config = dict(
    arch='unet',
    model='text-conditioned image flow-matching model',
    dataset='simulated fluorescence microscopy of cells',
    train_examples=195000,
    image_size=32,
    horizontal_flip=False,
    conditioning='text',
    objective='flow_matching',
    cond_dim=256,
    tokenizer='word',
    vocab_size=42,
    text_encoder_width=192,
    text_encoder_layers=6,
    text_encoder_norm='layernorm',
    text_encoder_norm_position='pre',
    text_encoder_activation='swiglu',
    text_encoder_mlp_ratio=2,
    text_encoder_head_dim=32,
    text_encoder_fused_qkv=True,
    text_encoder_bias='qkv',
    text_encoder_qk_norm=False,
    text_encoder_layer_scale_init=0.01,
    text_encoder_parallel_block=False,
    text_encoder_dropout=0.1,
    text_encoder_inner_norm=False,
    text_encoder_positions='learned',
    cond_dropout=0.1,
    logit_normal_time=False,
    norm='groupnorm',
    activation='relu',
    weight_standardization=False,
    widths=[64, 64, 128, 256],
    blocks_per_level=3,
    scale_shift_norm=False,
    attention=True,
    upsampling='pixel_shuffle',
    init='orthogonal',
    residual_init='zero_last',
    optimizer='soap',
    beta2=0.99,
    lr=0.0018,
    beta1=0.9,
    shampoo_beta=0.95,
    eps=1e-08,
    precondition_frequency=25,
    max_precond_dim=1024,
    one_sided=True,
    adamw_lr_other_params=0.0017,
    steps=5600,
    batch_size=128,
    epochs=3.7,
    lr_schedule='cosine',
    final_lr_fraction=0.05,
    warmup_steps=560,
    weight_decay=0.3,
    adamw_weight_decay_other_params=0.01,
)
Rows from block 9 of the denoiser, named by matrix and row number. Each number is 500 + 40 x the weight over its row's rms, rounded and kept within 0 to 999. All counts start at 0. Numbers have three digits each. After the name is the row's rms in percent of the matrix's.
# v: cross-attention value (model.enc.2.3.cross_attn.v.weight, 64x192), inputs 0-95
v.4 129:388534451440469489527487476527453494472485483527522530503448519559457499515433552482549435514535444474509472525493511504450470431469503502526426518542537574477442558441429453515505408557539505540548507509480500512472425518523441495496503510468494545517516526536495567543490468561539471536
v.5 179:489541489477425566536516463509556484470528517539551473490470535450512501518465493411464487511522508496525535530447470487501564461552559507508563517533419524551448428500546461492524505522500547490563501546456514554434492429528528490545517457473509473536459532566454532568551501497545482500
v.6 081:519521493513456496519478501529493456470463489527538547460509576580453529532532520512513452519489464450439479456501470477451512447481540489502468547564517502443447556467548410569470444531528507498544475492460525569470447500519468509473485494457498506527504519574486514545542506527517469490
v.7 099:552531503490495515500478493488511476455472483514503482493494506518469511478514494541482464513492516472422527472488470509496421454460495486486455517581500590489469594479564468517532397493491465435513440575459510515447453534504455584560542551486506571498478566551496510542587529451469504476
v.8 072:558513534604538513460504533459510500583469500517511524481537473549470497504524560524486506483459527468460502445462529514518451494469526403497479534568500522476516552554504474585536473492573517496536489447544474512485516540483518481534548483469530461532438523553479473528480474547484533476
v.9 161:465523478578559503520478548441528545532445446509485473512491472513500504460549488545496507490495471511432498516460496489524422530445476514515456547552528560527479544500468547540550439541531470479559516542504493537470454515427465537547568561429542485464416508511511506499487433466444538522
v.10 062:452473517487481505524475472494485518491506542447509501533541500424559465493569493484530523511474537568539546580478424532476556579512480499502541523506509475516482495516452551427454557485445538523504560513574517483524489510468446461557565518493439445404522447463511556475452451535500556506
v.11 086:520490516516510476547472467475499507489494516485387460497458542581455438523471498456480473512504439532521509440482426467473457498454532508523468579523488555564420528521516496551602464517557458454518480493495520540443489587536413458570506566423576522501454492535540562539538497508522470545
v.12 158:500515489598547509512466530449512555509453426518503484526480436508496477447563543543503465453479492510420515487479511497487450557461472491486502562541504581549470541527500563557513484531498467487557510508522496538495490511431495552539567550445500494472465521490570554489507458481429508481
v.13 091:429491523502517494559513478481534511490471497528547578485487505520475490492551587412486506438459508489472524597472515447463508529522518564537553497482450481511446497469511461522451626570526481535511529529575493546431528469509561525485543454508523476602566450495533560467490541556539526500
v.14 235:477458457476523470453529560512430528539527509395451483505436519509465473512486519534572418543559448522519440490559508469477457471458492516561455463506576542501454511531470521490512469414476448514476515443447448442572555576488482486523462564493521563485491534467512558474446446486491462496
v.15 057:491508532508576477453505538411468511481458510528509464560541513477549565471569463558470553455466487545463471490495525574581416518431472507436519451409445517478557495512470518559526556544561532518482541554509520488488458494552505433470476516488475493403487514474457448537551561511476479519
v.16 070:586509575528487513487498459510523493465504455502475600456534466564530512506534583520505572468476538544476559470524515456492488507433490511479505465517494458477474516446590492537476579486550458464471531473533522529453548545477477468510490525509523563595536475505544485444541588542491522536
v.17 080:415486439427425494524491444508489498478553494468532512499420602505450551518424535442537410542530482492559440542533512518467538411497530467544468466491489561457440506464444521492485483459480426520478493502427482501493505522503517495505471477537449517535561555548490555522491482588554468485
v.18 099:514440471493518402451502474485457496523515531450466605568520504573481507498533540523485470481480497565549477531578512511483536484457429469530488424460545456453570515483448527489481538445462458557443517448522449477507603543522533513473476530536504484471566480432522503437454570514520489563
v.19 063:506494437556483503507551570518500525495403487471463430441500479569518511461441507541495513497485458450539464481528548532516491471449460512516443462482541545462490509433481482476674506410490507454500436464447483462520494569459537519430497522446449480485419556529499441499457510520404444497
v.20 084:409497485451456521525532445564531484505497477474579521509454493419475464504501556449477503521521497516522529556478545465457576540525503526526590532496426521533449444500493516454425513516480520495511543530429492523477508435521531477525557468490544507522536543454539542512512467522528511477
v.21 152:589511533467453571534501446551540436479540535552541440488516536441548492503465466459451507524504532475518520454497435542528545457564551474463558480487435454524519454530553444436474522534533548452479456544482512509455473450516488476485462437521460490498523521520446490556547576491531512472
v.22 056:473490556526589455500508525477483472516515492562583520568471496435516531430515488561451518470523561463466457530532486427508445588491462503458487453459444509513521510481510541577482529500483481521486533501446514485537518498421549607468548518530510435553647536457528495550481546497406513556
v.23 064:505471488467507512467543532517517488485512508484483505450489496575473568506511530540507502480483531448496447512528535435471454476472539502522494399546519445386495535419549439562452530469460482502477503479469400474468541481510518456459498485528472539560586480523485496508526528571507427483
v.24 074:581476523522526455449434516522517516495490463495461551495566458500491516456525504561531567470456519507526531440529501488505492514492479520474524461430501463450578501493558522497466576513474482544435550440545494486502562536478454450470457481548522516489518497447473398422494538524491486549
v.25 110:356550429534493518500482523483457505605465452488526507505494529536502464482458512513504446512522454455504485586504549522521440506498480452501396525488537527473466555480400521470533465496483501540532468535475494482535456473445512558492504518536461462441499513482485547518424427549480510495
v.26 063:609531497569568490475476503512484565488503517520548494531497452432493476481584424541474522503528502499447448432559517440476413516525512448482533511523435533480488505505537509554469444522507476508535474477484478512493503537537483531573537482480454551538455534446451483499528541463509541476
v.27 068:536501509545555499521511528512523483547528454478488477482502526475455533511528507509529486494497521442495515477539452447513417498472524520519518432442531469469477495475559536483524563404505420407439489489423428502530545575479515470526470495581514586538572525490485504513527534517520495455
v.28 181:564533536553548506521486497474496505483471456530490500488524445530534507479568501537452523499490522487446497468463441485507438551481496480480493565586491509550492549548556510549544451549584472421528475535528531513453474520477447540561532524430547523484444520524528500486539490446427576502
v.29 051:460524443513485467535504515528494435469492537471519397522528536522462530495452554551475459521446511517465469485458481487541529440478538501512487486528523551492436549466539481489488488465533464489586466546477470491595432541514526563512480537490532470516490536515440549511486477494473538577
v.30 080:532513506476422583512476456532503465485493447527558474504532522431510515498491518459462511572475548498485497485465408544547499506516521466501476538563483526501463501501531432469530457532529505474532463595442506544437405457473457509528471457439479482465457517544437526575562508464519522478
v.31 089:516474489419458516492479462549526477456519528467504467524519569444491513515470497441506475520550547488596528512523551507502565448575527498488534472484459466449523411479507540426506525451476566475447457501466473477538536436536510472482443433533451515541518529464443507501501529474527442461
v.32 150:533493475522537442498507521408478523439481527542480550497559456539481598474543506551539550472432544517447545488429476414512475552466491530519583499554526463529484502479543531592484504541512439463524545520503498551518509589442496535519580547460552475493477526512523472485558479513483485562
v.33 096:513416591560500502503522526507528522439528448464463425461500485503428413466475461423476533581554461535586518477439454537475526532507562489441483575588477528533470532600551471456445520504489562432490504489513517478472566495532502468509449516462602486476429512559572516488527436493514504489
v.34 101:462472460470485474479468442543497498540506484497508546527514535430541500486490512535507443540516559446504475547550493577513490447559463467483473429488486496447492489440467512455518568455504510514464466493490472447512480453534489470467465476581440494471583452423476529527414562555556573530
v.35 118:358476457520504540480477449485473541557470454427506517540503539502484496425451545531538432510476460538530509606537546511476476465559488526559521485450461552482491484491419565475518512437482459513534497521445440488508472474488543574529548548524517444478514530437530585480464497537487481525
v.36 051:462576474508553572460486580486542521546469486515512487564446423520551510455559500544477490494466427482464496464517451528440491487448414532503563489459518453495490462557558534465482489485499477520576543530558480569489472440457451473510488511549511467493549457433541548548492456475482516577
v.37 067:461475464486426502407560554490484516512553539446509538536454528442458511522455437527571478573500499426518462488503491544531513506527542511562542483520540491420514499443528502542513521419485494550484544494512467473553555476545527462452460427516496573565530573519514439497513568494512433520
v.38 080:555515454460465547525527464499625551443480478538528556489477491435550526518547462488483550509492556471406482492464561450540546538504551505513578510513411479529532467457572465533537517553560513555487478519474556547465502464515515525489523418475516489572495509543443476580534571468488513493
v.39 094:510513522407480474483499573519506477512523580468455511481500454544563524604533511514555490469554469473511462516548490469478504479478463521499444420421597433491494452541483432488460471493467492562493518427469527464561502500534493439429460483548469484511541442527453480474444474511502487532
v.40 071:490510445499546493483458493452489468513503581532549565545524480526537605460569515610579474461486524502421520499462518455506456512469460496541534421453541455540495461490496547532520492534492465550500552490430500507552474521453488562427523560539471464513542480479425526544481454477550488560
v.41 144:435477492520490472541440483521434508571450450458504506576467533522488408527480576470503414513534436552529450512515496541474497473464439478533383504452548501490446534540416523443477479482543487529472493439552516477488534494502454456532492559536541508441528446485521603487391440541570542525
v.42 085:513534507552525550537510498457530507499468448568574463534525500470510535461528517494433527492463494492426549434453497505511496548506498503499531564523404467520475529543562514549479533529548494503580503574484498551402474416486449527521539500493537474491459485528475506537516528428474591512
v.43 087:487522464556452497513487514472466509532464458470472489564500524533434472484400509468445456490503469536546497475489467606533494477492526363511413589510457534464529569529512508492510511504575532487510483465501445494494530505527475441530455482482550512471485532564469502509504541486543570478
v.44 073:450495507469494395520443528509433431572505515493534511535497529544484515474516547491518481507502462554532503532495436545475485507435465490520439492484557441518452488587425534520422453520544503516509579483490515498552544435505509462469485511515528543458536497461483548436501480476526517579
v.45 082:492504558457505436503570539450503537458513579525452518509483393552453550509579485514510546466462482484475502479494488447476517519432498567518528480525500506508571565477535506596465503506499477564517535456568509506465507550489499472438496526452508543532467444534517471447538513499469459545
v.46 070:519590539482522504521492456528538478509457492556518486398488443534619546566564520521505490506506542475404447466484507476466582506498469569460498528488531443559471437565518469484443489507528504535525524562539574540427454469442508497482506412548458476616538446496464507516498468519514529476
v.47 061:461463467557468472479504506531537516517461443449507598618532574481519488502465495512507417442449529501497515560514599456507506469459552456539497453492516507492489504459485481515543562510554529538432493467476520482500528514500488529487499465503491464526472562451504508454513544542544467467
v.48 070:529563530502485509486480443518535469521423446546573527491497450500543480482540526513438438475482547436465521458507472485462514466545483583491428473475492477467491467431469514485500543517503502520514504529489536576455435446439461516439504500580417453532511426478472477528486547549545520483
v.49 112:409516424482457473515459452469485462499477560507553556502519558527504557518489517566582513480471544525468487569549522474549499494520497448520521465492541423488477449423444459533513496505531474549456534504476507524530488562476516541455497499509449474491574469464500535535433481529545526555
v.50 122:529532597441486468518557543549513490475535558529494497477439407540544493594529497433479527504572481472476455465477491418463561520482488560504480479483537488561497433543515472485438478519484505519542508480519563509479515507528481440452473483516482525552533410559450502497481490456530468501
v.51 076:531451574564500523486585562481537575466542502471412484444493463517471423464479426496475556564505497482544506442501506524490489522508567449499469510514466609519584535516538485543535445476496564426525503465554495484517546525510534493528422490455506554530449551566490433476573514483438444455
v.52 144:499541439520501526444484460511468442550517554549520518476529543472534590486471461596544506496463588463455508502504503503550468419550507470500542453451523413464507480427451481511515489474508500478495464540438467488554469499479526545479496501564413505478553528475435488551487520543490532501
v.53 083:502460507469527534470533543548480562503486506515424468452477408563520483548485527462450512452478473460526471462530528504395486519482479573494436537486513558509563540531477529477538541487501459540558563447627493465452482571517473476544492509482528547507505447474543505408461461496463461487
v.54 067:566506412447517568453466489520534512496499449453520493482542507415479518489477482517505524471515495449529500487557502559534538461509422524458487457459522476438548553411534467478462518523461472526453476553466523438544441549481483491500439466535414563492562514419491483477502572545479519495
v.55 090:583523501538522497499492502452530535502422481542539590550561458460523589449603491537546545491434517469444524527454503465544475564492485528502565515507450497483545515438536533585491534544533517526487537486520491544484516496445468529490543461490450449497526501474536415484511574493475515520
v.56 090:452500480465505632460465457520527518450503472521446384481500466475475427436465479495465530562467467454546524517533479520429474483577516537481514543502459595508499513544474555475492503510405491440515455587520478516496471468491521506577499543513477468509501544470542498512512487515455470469
v.57 096:493452481460554435529450508466478514463538563460420548565511538573470507504538516496564465533509496532544507577497519475527494516480449485600492487517494500525455532524477481496506539501522474497457552454514508462490575534536484411496490595511558529459518448477539563462432430544543512602
v.58 057:500550490434471402489504537485540422536480511545561565559491508501487584479521440539534486439464495499467472490495477509486486486412512442522498484488571433518533498460538556517512507466512494573550539445425523465572526489494519411483472500505429461474559510516454453513519554508530454544
v.59 080:584560489447477502516452523509494512552516488528557493506507454487549508523545547498459449469551433548453458415505453493523533525452431527524469487482525433509511443596530498492496497495585484554548531465507520522488488527458425490494478518452513553495470450522440532484483466428523501484
v.60 068:424517455487550505501453491487465565476466502460530483540535476521481467427537497558526520467494512523537513525517563492517525516536406587474509478466522546531471467532434592490530426504395530471508475535509483496497482456461494556504530521541473422468535507444532503573429474566448492512
v.61 099:475458495512495485478533471538456567518497483482435529501506573494488468488428454543471498505496500512567494573552562591532494453479527438460434475483479557422545537487445512428538511442469507497442455499473466435521497501509541511443462535535453500448475508463494447506426580541470530491
v.62 080:491534472495424523551523494482552510540454464467510583577456547540513430559497550442485461487531498485505485512496512500515526475467502456528453511484438523493464539449525475500511578489559540574439490481503544528464498504535489453481516456488495513508481519548477545527448550455561556484